Weights of a small sound classifier.
Model: 15.5M parameters, waveform 16khz input, arch transformer, norm layernorm, activation silu, moe top_k, num experts 32, layers 14, width 160.
Rows from expert 21 of block 7, named by matrix and row number. Rows with one number belong to one neuron. Each number is 200 + 40 x the weight over its row's rms, rounded and kept within 0 to 999. All counts start at 0. After the name is the row's rms in percent of the matrix's.
# up: expert up (model.blocks.7.mlp.up, 32x160x160), inputs 40-79
# down: expert down (model.blocks.7.mlp.down, 32x160x160, transposed), outputs 40-79
up.37,180,139,257,193,255,194,228,174,175,220,212,193,181,152,216,267,214,256,216,179,122,194,192,209,157,223,226,135,317,158,206,93,204,226,228,187,201,231,240,175,180
down.37,172,190,176,264,231,218,164,194,190,166,191,123,147,260,171,223,274,233,188,240,203,217,230,161,224,206,254,250,251,190,138,130,142,163,253,277,230,212,184,194,191
up.38,106,222,204,203,151,140,180,203,190,213,207,250,219,223,217,159,237,166,117,229,218,184,248,206,208,230,178,279,155,260,182,277,211,262,171,186,143,201,264,173,185
down.38,092,179,294,197,112,144,200,240,199,240,190,247,236,174,208,219,117,164,210,177,248,228,178,293,148,207,193,145,187,154,283,267,214,232,153,186,166,239,171,190,169
up.39,115,181,184,202,237,184,152,179,141,207,200,270,267,179,241,136,178,247,226,152,198,195,197,225,193,203,191,186,195,193,246,236,267,129,193,114,178,246,117,225,259
down.39,119,243,70,167,142,217,173,207,183,168,199,193,193,243,167,172,130,160,166,232,186,189,252,203,224,174,208,249,163,240,198,230,216,152,172,203,196,218,160,208,240
up.40,095,138,289,218,126,183,148,171,232,195,173,227,154,227,190,193,247,167,159,194,240,215,189,236,200,275,205,260,246,193,131,237,158,230,162,203,185,183,261,184,206
down.40,093,215,232,219,168,191,217,186,234,236,173,174,209,91,202,191,197,211,178,189,212,232,204,271,208,211,190,118,216,221,294,194,189,321,250,117,174,206,233,175,159
up.41,081,97,166,157,238,211,218,186,234,187,181,205,225,241,174,253,177,173,178,167,135,184,221,152,158,248,195,208,221,204,146,191,154,264,162,180,245,156,197,220,156
down.41,083,263,179,196,189,203,207,204,279,234,159,140,171,188,193,217,196,138,258,174,178,173,199,209,207,231,184,270,216,160,133,213,169,259,188,175,232,150,223,179,196
up.42,093,271,203,205,204,61,194,201,180,241,275,240,204,179,214,101,222,224,209,119,210,272,208,164,240,225,213,196,216,231,247,182,201,178,229,163,200,248,172,223,200
down.42,088,275,111,124,193,209,147,246,183,203,182,222,215,241,161,214,99,161,187,149,211,226,236,264,154,214,133,184,135,217,211,217,217,152,170,184,182,198,208,191,263
up.43,094,160,227,229,158,263,213,295,197,187,217,199,170,245,170,195,203,170,185,229,213,183,211,196,163,213,157,256,177,217,177,308,165,231,237,173,173,148,290,135,232
down.43,093,187,235,167,137,122,262,240,188,222,277,196,224,124,194,183,128,161,164,171,197,253,152,252,209,186,226,165,220,234,235,250,264,253,85,119,131,207,218,206,142
up.44,148,270,261,201,208,233,139,208,278,153,193,188,156,248,234,205,142,188,182,205,184,223,220,160,221,279,260,199,251,200,153,185,124,270,218,280,216,197,273,186,215
down.44,134,191,267,216,186,166,220,221,194,209,230,233,188,106,253,207,169,205,193,229,178,235,139,219,216,197,188,137,227,195,282,186,232,176,252,143,203,214,208,219,134
up.45,080,218,198,163,239,145,162,130,119,179,206,188,180,247,188,116,228,285,201,260,173,274,168,226,184,185,135,167,208,209,202,120,202,116,282,158,189,241,126,306,184
down.45,087,259,140,130,131,249,155,217,204,212,163,180,186,159,202,200,123,115,166,134,186,136,190,198,257,186,180,209,143,181,168,242,229,206,165,173,237,212,198,203,254
up.46,095,187,228,168,232,154,198,193,139,174,234,255,241,149,201,167,198,202,175,234,185,225,125,172,174,196,206,164,128,220,245,199,272,165,137,106,226,207,174,191,191
down.46,087,134,167,208,253,216,199,169,215,190,196,244,193,234,136,144,246,240,172,239,174,167,208,162,207,140,171,286,141,236,155,250,244,133,197,234,216,236,214,188,236
up.47,088,81,202,221,202,200,184,149,235,159,257,201,189,238,183,194,250,205,147,192,227,217,185,199,211,284,223,245,256,191,134,257,149,225,189,166,144,201,274,215,243
down.47,087,227,229,150,163,104,261,226,164,215,231,227,172,113,213,241,154,160,245,176,199,232,225,270,201,270,215,137,215,168,199,190,237,255,215,145,179,200,158,222,126
up.48,076,203,231,268,200,175,176,174,200,220,126,160,166,238,220,240,239,239,209,150,202,224,232,240,150,258,276,187,235,217,195,196,176,264,188,206,162,231,191,228,145
down.48,077,248,178,209,110,241,255,270,167,271,181,199,147,129,136,176,116,168,140,193,210,236,148,243,211,217,260,187,204,185,246,127,200,231,201,189,239,216,209,194,220
up.49,108,223,269,205,219,196,181,247,290,195,173,145,178,205,203,253,138,155,174,185,146,195,197,207,217,229,222,188,220,194,170,206,101,283,201,253,166,217,267,257,201
down.49,099,172,182,214,242,202,260,242,242,273,191,210,154,143,269,243,106,245,277,222,189,181,159,255,188,247,212,157,244,204,272,148,234,253,213,130,205,241,183,204,156
up.50,075,171,192,190,275,222,262,140,252,158,229,184,148,276,209,169,223,240,161,215,209,215,189,192,187,249,201,225,263,183,224,169,101,205,186,220,238,195,198,257,229
down.50,080,294,128,205,206,254,239,248,194,225,188,174,112,152,254,276,121,109,223,210,115,133,177,133,217,243,214,168,232,112,164,170,182,209,206,196,202,226,166,227,152
up.51,108,170,151,171,242,158,237,201,127,254,203,276,303,146,227,132,209,197,229,232,197,204,197,219,214,189,151,218,171,269,233,239,264,192,186,124,166,177,136,193,167
down.51,103,192,155,116,172,97,179,261,150,225,177,183,226,238,174,217,175,139,198,207,232,212,234,225,170,131,202,203,158,180,126,259,238,184,192,241,151,236,165,209,275
up.52,118,144,223,136,232,132,247,172,146,270,208,253,248,178,219,156,186,308,207,187,177,145,197,176,190,155,176,195,266,221,281,197,260,164,214,164,180,216,135,204,172
down.52,131,227,68,169,165,174,177,189,182,143,203,175,198,272,158,180,166,191,152,209,230,181,250,189,188,159,212,286,184,233,125,194,165,150,134,286,181,174,162,266,232
up.53,080,78,183,198,235,197,221,209,216,225,232,206,145,141,207,227,210,164,192,212,136,149,267,261,204,160,159,268,262,116,190,219,130,150,171,189,299,194,228,160,213
down.53,083,201,234,178,198,127,202,172,151,158,263,212,138,129,207,211,184,183,179,174,189,259,133,254,241,148,171,159,225,227,210,230,143,171,174,221,156,175,161,267,182
up.54,120,224,237,287,195,239,175,261,281,179,193,129,189,254,192,201,147,168,183,198,214,158,246,175,214,264,196,261,214,174,101,228,140,196,175,281,153,146,253,182,233
down.54,112,197,212,221,201,172,217,219,204,194,236,223,187,175,276,229,106,203,199,209,149,175,141,223,152,225,169,132,254,215,218,196,226,221,195,160,165,188,201,190,137
up.55,089,290,209,227,227,182,190,171,152,286,234,182,232,178,230,124,187,207,216,196,212,190,164,235,237,227,190,213,182,263,278,205,285,131,212,191,165,222,184,199,207
down.55,102,240,205,199,169,121,188,254,200,131,195,237,245,252,174,202,191,241,172,166,183,249,192,274,151,139,166,217,197,292,194,225,258,167,182,167,179,288,158,193,220
up.56,080,133,223,211,165,137,232,174,157,239,259,218,203,172,187,161,247,257,152,235,195,230,234,212,183,233,231,237,127,313,200,285,250,203,186,210,180,157,240,144,221
down.56,080,172,210,168,143,197,239,281,188,241,185,263,144,136,177,154,269,154,186,138,244,211,193,274,173,159,206,113,206,185,211,261,142,281,169,176,188,288,149,203,151
up.57,079,143,167,275,195,199,255,155,148,165,233,243,127,249,141,135,170,237,181,205,212,251,234,142,237,229,174,243,235,259,159,259,196,228,228,188,178,217,260,128,188
down.57,080,227,286,163,192,161,249,186,229,173,212,150,164,142,196,222,189,114,190,162,270,268,199,226,239,179,204,141,220,174,254,261,202,196,172,194,119,235,139,213,175
up.58,076,178,286,182,223,238,210,160,227,149,210,189,128,142,220,287,269,234,167,207,134,287,216,149,223,200,248,240,237,187,279,152,203,262,217,215,147,153,232,220,189
down.58,076,226,201,216,216,204,245,179,158,135,208,234,162,210,187,139,212,154,224,273,215,165,173,164,230,217,239,202,237,251,202,164,229,212,180,242,239,153,197,165,219
up.59,101,172,234,228,206,239,201,235,243,187,161,178,180,214,224,270,137,179,155,219,245,200,207,201,209,260,254,226,212,133,151,186,130,225,184,284,141,175,276,173,236
down.59,097,202,253,283,215,209,247,199,230,227,268,235,172,151,285,251,152,208,236,278,158,247,156,203,239,250,170,106,247,236,235,146,159,237,234,142,196,161,221,215,153
up.60,103,231,162,214,193,166,199,241,104,206,193,219,279,193,200,151,171,256,248,223,196,212,164,202,217,206,163,165,116,255,235,259,219,136,188,145,127,181,141,229,186
down.60,101,189,126,140,205,171,202,234,158,176,148,182,229,246,201,195,123,156,170,151,237,193,219,198,209,181,175,209,161,237,156,292,235,140,174,181,169,204,177,234,240
up.61,110,161,221,192,181,228,221,238,227,153,201,150,136,240,185,248,163,122,242,190,252,204,264,187,195,253,243,203,205,182,174,235,155,200,202,268,178,170,232,149,223
down.61,111,259,186,200,185,197,237,206,186,255,204,204,140,119,262,251,104,203,224,149,200,191,186,167,208,189,188,136,244,158,253,161,174,220,215,131,188,186,245,188,160
up.62,115,190,211,201,213,161,184,223,142,222,240,285,276,166,195,150,200,260,224,156,218,216,151,185,191,213,149,146,173,241,268,211,252,159,207,150,195,224,124,192,200
down.62,113,256,137,135,159,184,179,232,173,141,174,156,236,240,183,231,154,166,136,146,290,235,254,250,225,176,194,231,185,214,165,283,219,162,138,223,166,203,165,211,300
up.63,097,259,190,211,150,130,229,202,143,232,246,276,206,225,210,78,197,286,178,192,267,221,160,238,188,209,192,191,166,265,222,268,294,147,225,136,246,179,164,165,178
down.63,086,178,182,101,196,143,196,175,73,186,209,203,232,205,172,216,248,219,216,158,283,245,205,221,159,167,205,203,158,191,198,230,250,182,198,185,136,252,213,177,233
up.64,104,188,235,226,189,210,171,216,299,183,156,162,177,282,203,244,191,144,214,215,209,201,279,181,192,275,202,208,204,173,122,207,125,236,163,243,218,137,258,183,202
down.64,107,190,316,260,180,246,242,222,290,212,186,205,149,144,256,186,171,158,199,219,182,206,171,239,179,210,141,200,237,201,238,183,222,307,152,135,212,158,234,197,202
up.65,097,99,206,224,193,263,195,198,207,151,246,189,165,226,178,231,202,165,172,195,220,211,197,208,134,244,194,195,233,232,143,262,124,234,159,191,194,165,210,179,187
down.65,091,178,240,207,169,163,219,226,206,231,218,209,150,171,183,196,191,147,215,192,249,194,174,248,173,218,221,192,293,209,250,177,129,202,173,139,158,173,189,245,167
up.66,112,161,260,232,216,231,191,267,305,153,154,138,160,177,217,229,125,148,193,180,193,216,260,159,213,241,264,216,239,181,143,151,165,271,172,242,246,189,268,187,188
down.66,108,200,253,184,220,171,261,229,247,249,197,218,191,150,234,239,123,184,211,240,214,194,141,274,173,226,185,178,178,171,242,165,157,253,212,155,188,163,230,108,141
up.67,114,179,175,204,216,176,177,236,134,244,227,254,259,152,202,152,177,226,243,193,166,239,129,219,207,175,219,135,142,251,244,192,297,219,197,124,200,184,136,213,181
down.67,112,230,131,132,171,155,153,243,150,163,179,200,248,240,110,195,151,160,159,153,231,200,218,240,165,156,199,207,164,253,151,230,238,126,169,234,177,222,174,199,246
up.68,071,127,193,210,158,160,222,179,158,196,249,207,219,170,181,166,169,130,186,136,224,214,219,240,206,136,162,147,203,236,174,235,226,105,204,201,212,241,184,188,130
down.68,066,182,166,192,199,171,251,223,238,196,163,194,221,190,216,191,246,120,218,151,248,237,216,258,174,204,196,133,171,251,184,212,157,223,201,186,145,216,215,217,186
up.69,094,70,164,231,146,185,185,192,234,201,211,154,136,236,192,193,258,178,225,192,211,223,188,227,160,228,184,213,260,294,110,289,167,171,98,219,247,182,260,175,179
down.69,093,262,250,184,111,156,210,278,183,211,235,197,179,114,177,228,208,157,170,192,198,274,226,271,167,218,215,138,211,147,217,165,173,247,179,129,209,223,262,224,208
up.70,106,244,218,195,224,152,250,184,150,236,220,296,221,173,250,101,187,260,229,208,231,258,160,194,231,208,157,197,174,244,244,248,248,142,246,180,154,249,140,165,200
down.70,103,226,120,132,201,136,157,220,180,153,233,263,238,213,180,149,148,164,175,188,244,245,264,279,197,180,176,256,148,218,178,275,252,175,169,165,219,216,168,194,297
up.71,091,107,144,236,134,201,224,237,261,198,183,209,164,183,216,152,245,207,170,162,196,215,194,224,193,259,206,209,170,252,164,301,173,209,208,148,213,179,274,164,206
down.71,082,163,275,207,181,126,232,204,184,237,154,182,168,159,187,203,236,192,192,174,258,246,187,244,222,191,205,117,224,217,236,247,180,270,174,173,195,241,175,191,118
up.72,127,254,229,213,212,219,149,284,277,151,175,159,172,256,168,251,150,155,162,228,180,204,220,177,180,290,218,209,228,175,130,209,134,250,186,324,200,169,296,185,205
down.72,119,245,194,221,213,192,270,230,210,222,256,222,178,135,247,245,102,207,221,205,151,211,117,201,203,215,177,137,222,195,249,181,201,233,144,57,116,173,213,156,143
up.73,091,150,240,210,237,239,190,189,235,149,218,151,184,261,183,202,162,197,213,170,226,228,259,161,185,319,246,194,250,149,168,159,137,204,223,274,200,229,252,195,188
down.73,087,251,192,184,172,190,247,297,207,259,181,252,157,158,210,249,82,234,230,233,242,142,143,182,231,247,183,234,218,186,176,190,170,210,168,222,259,174,146,193,131
up.74,113,195,232,174,184,152,198,219,160,204,198,202,260,174,182,99,198,225,211,201,224,188,157,181,227,160,146,190,216,260,220,160,265,107,217,136,177,198,131,273,154
down.74,118,219,80,142,202,212,184,247,171,175,202,200,216,219,158,207,109,217,176,163,161,191,233,143,267,142,203,239,153,227,179,247,214,141,150,216,194,188,160,211,203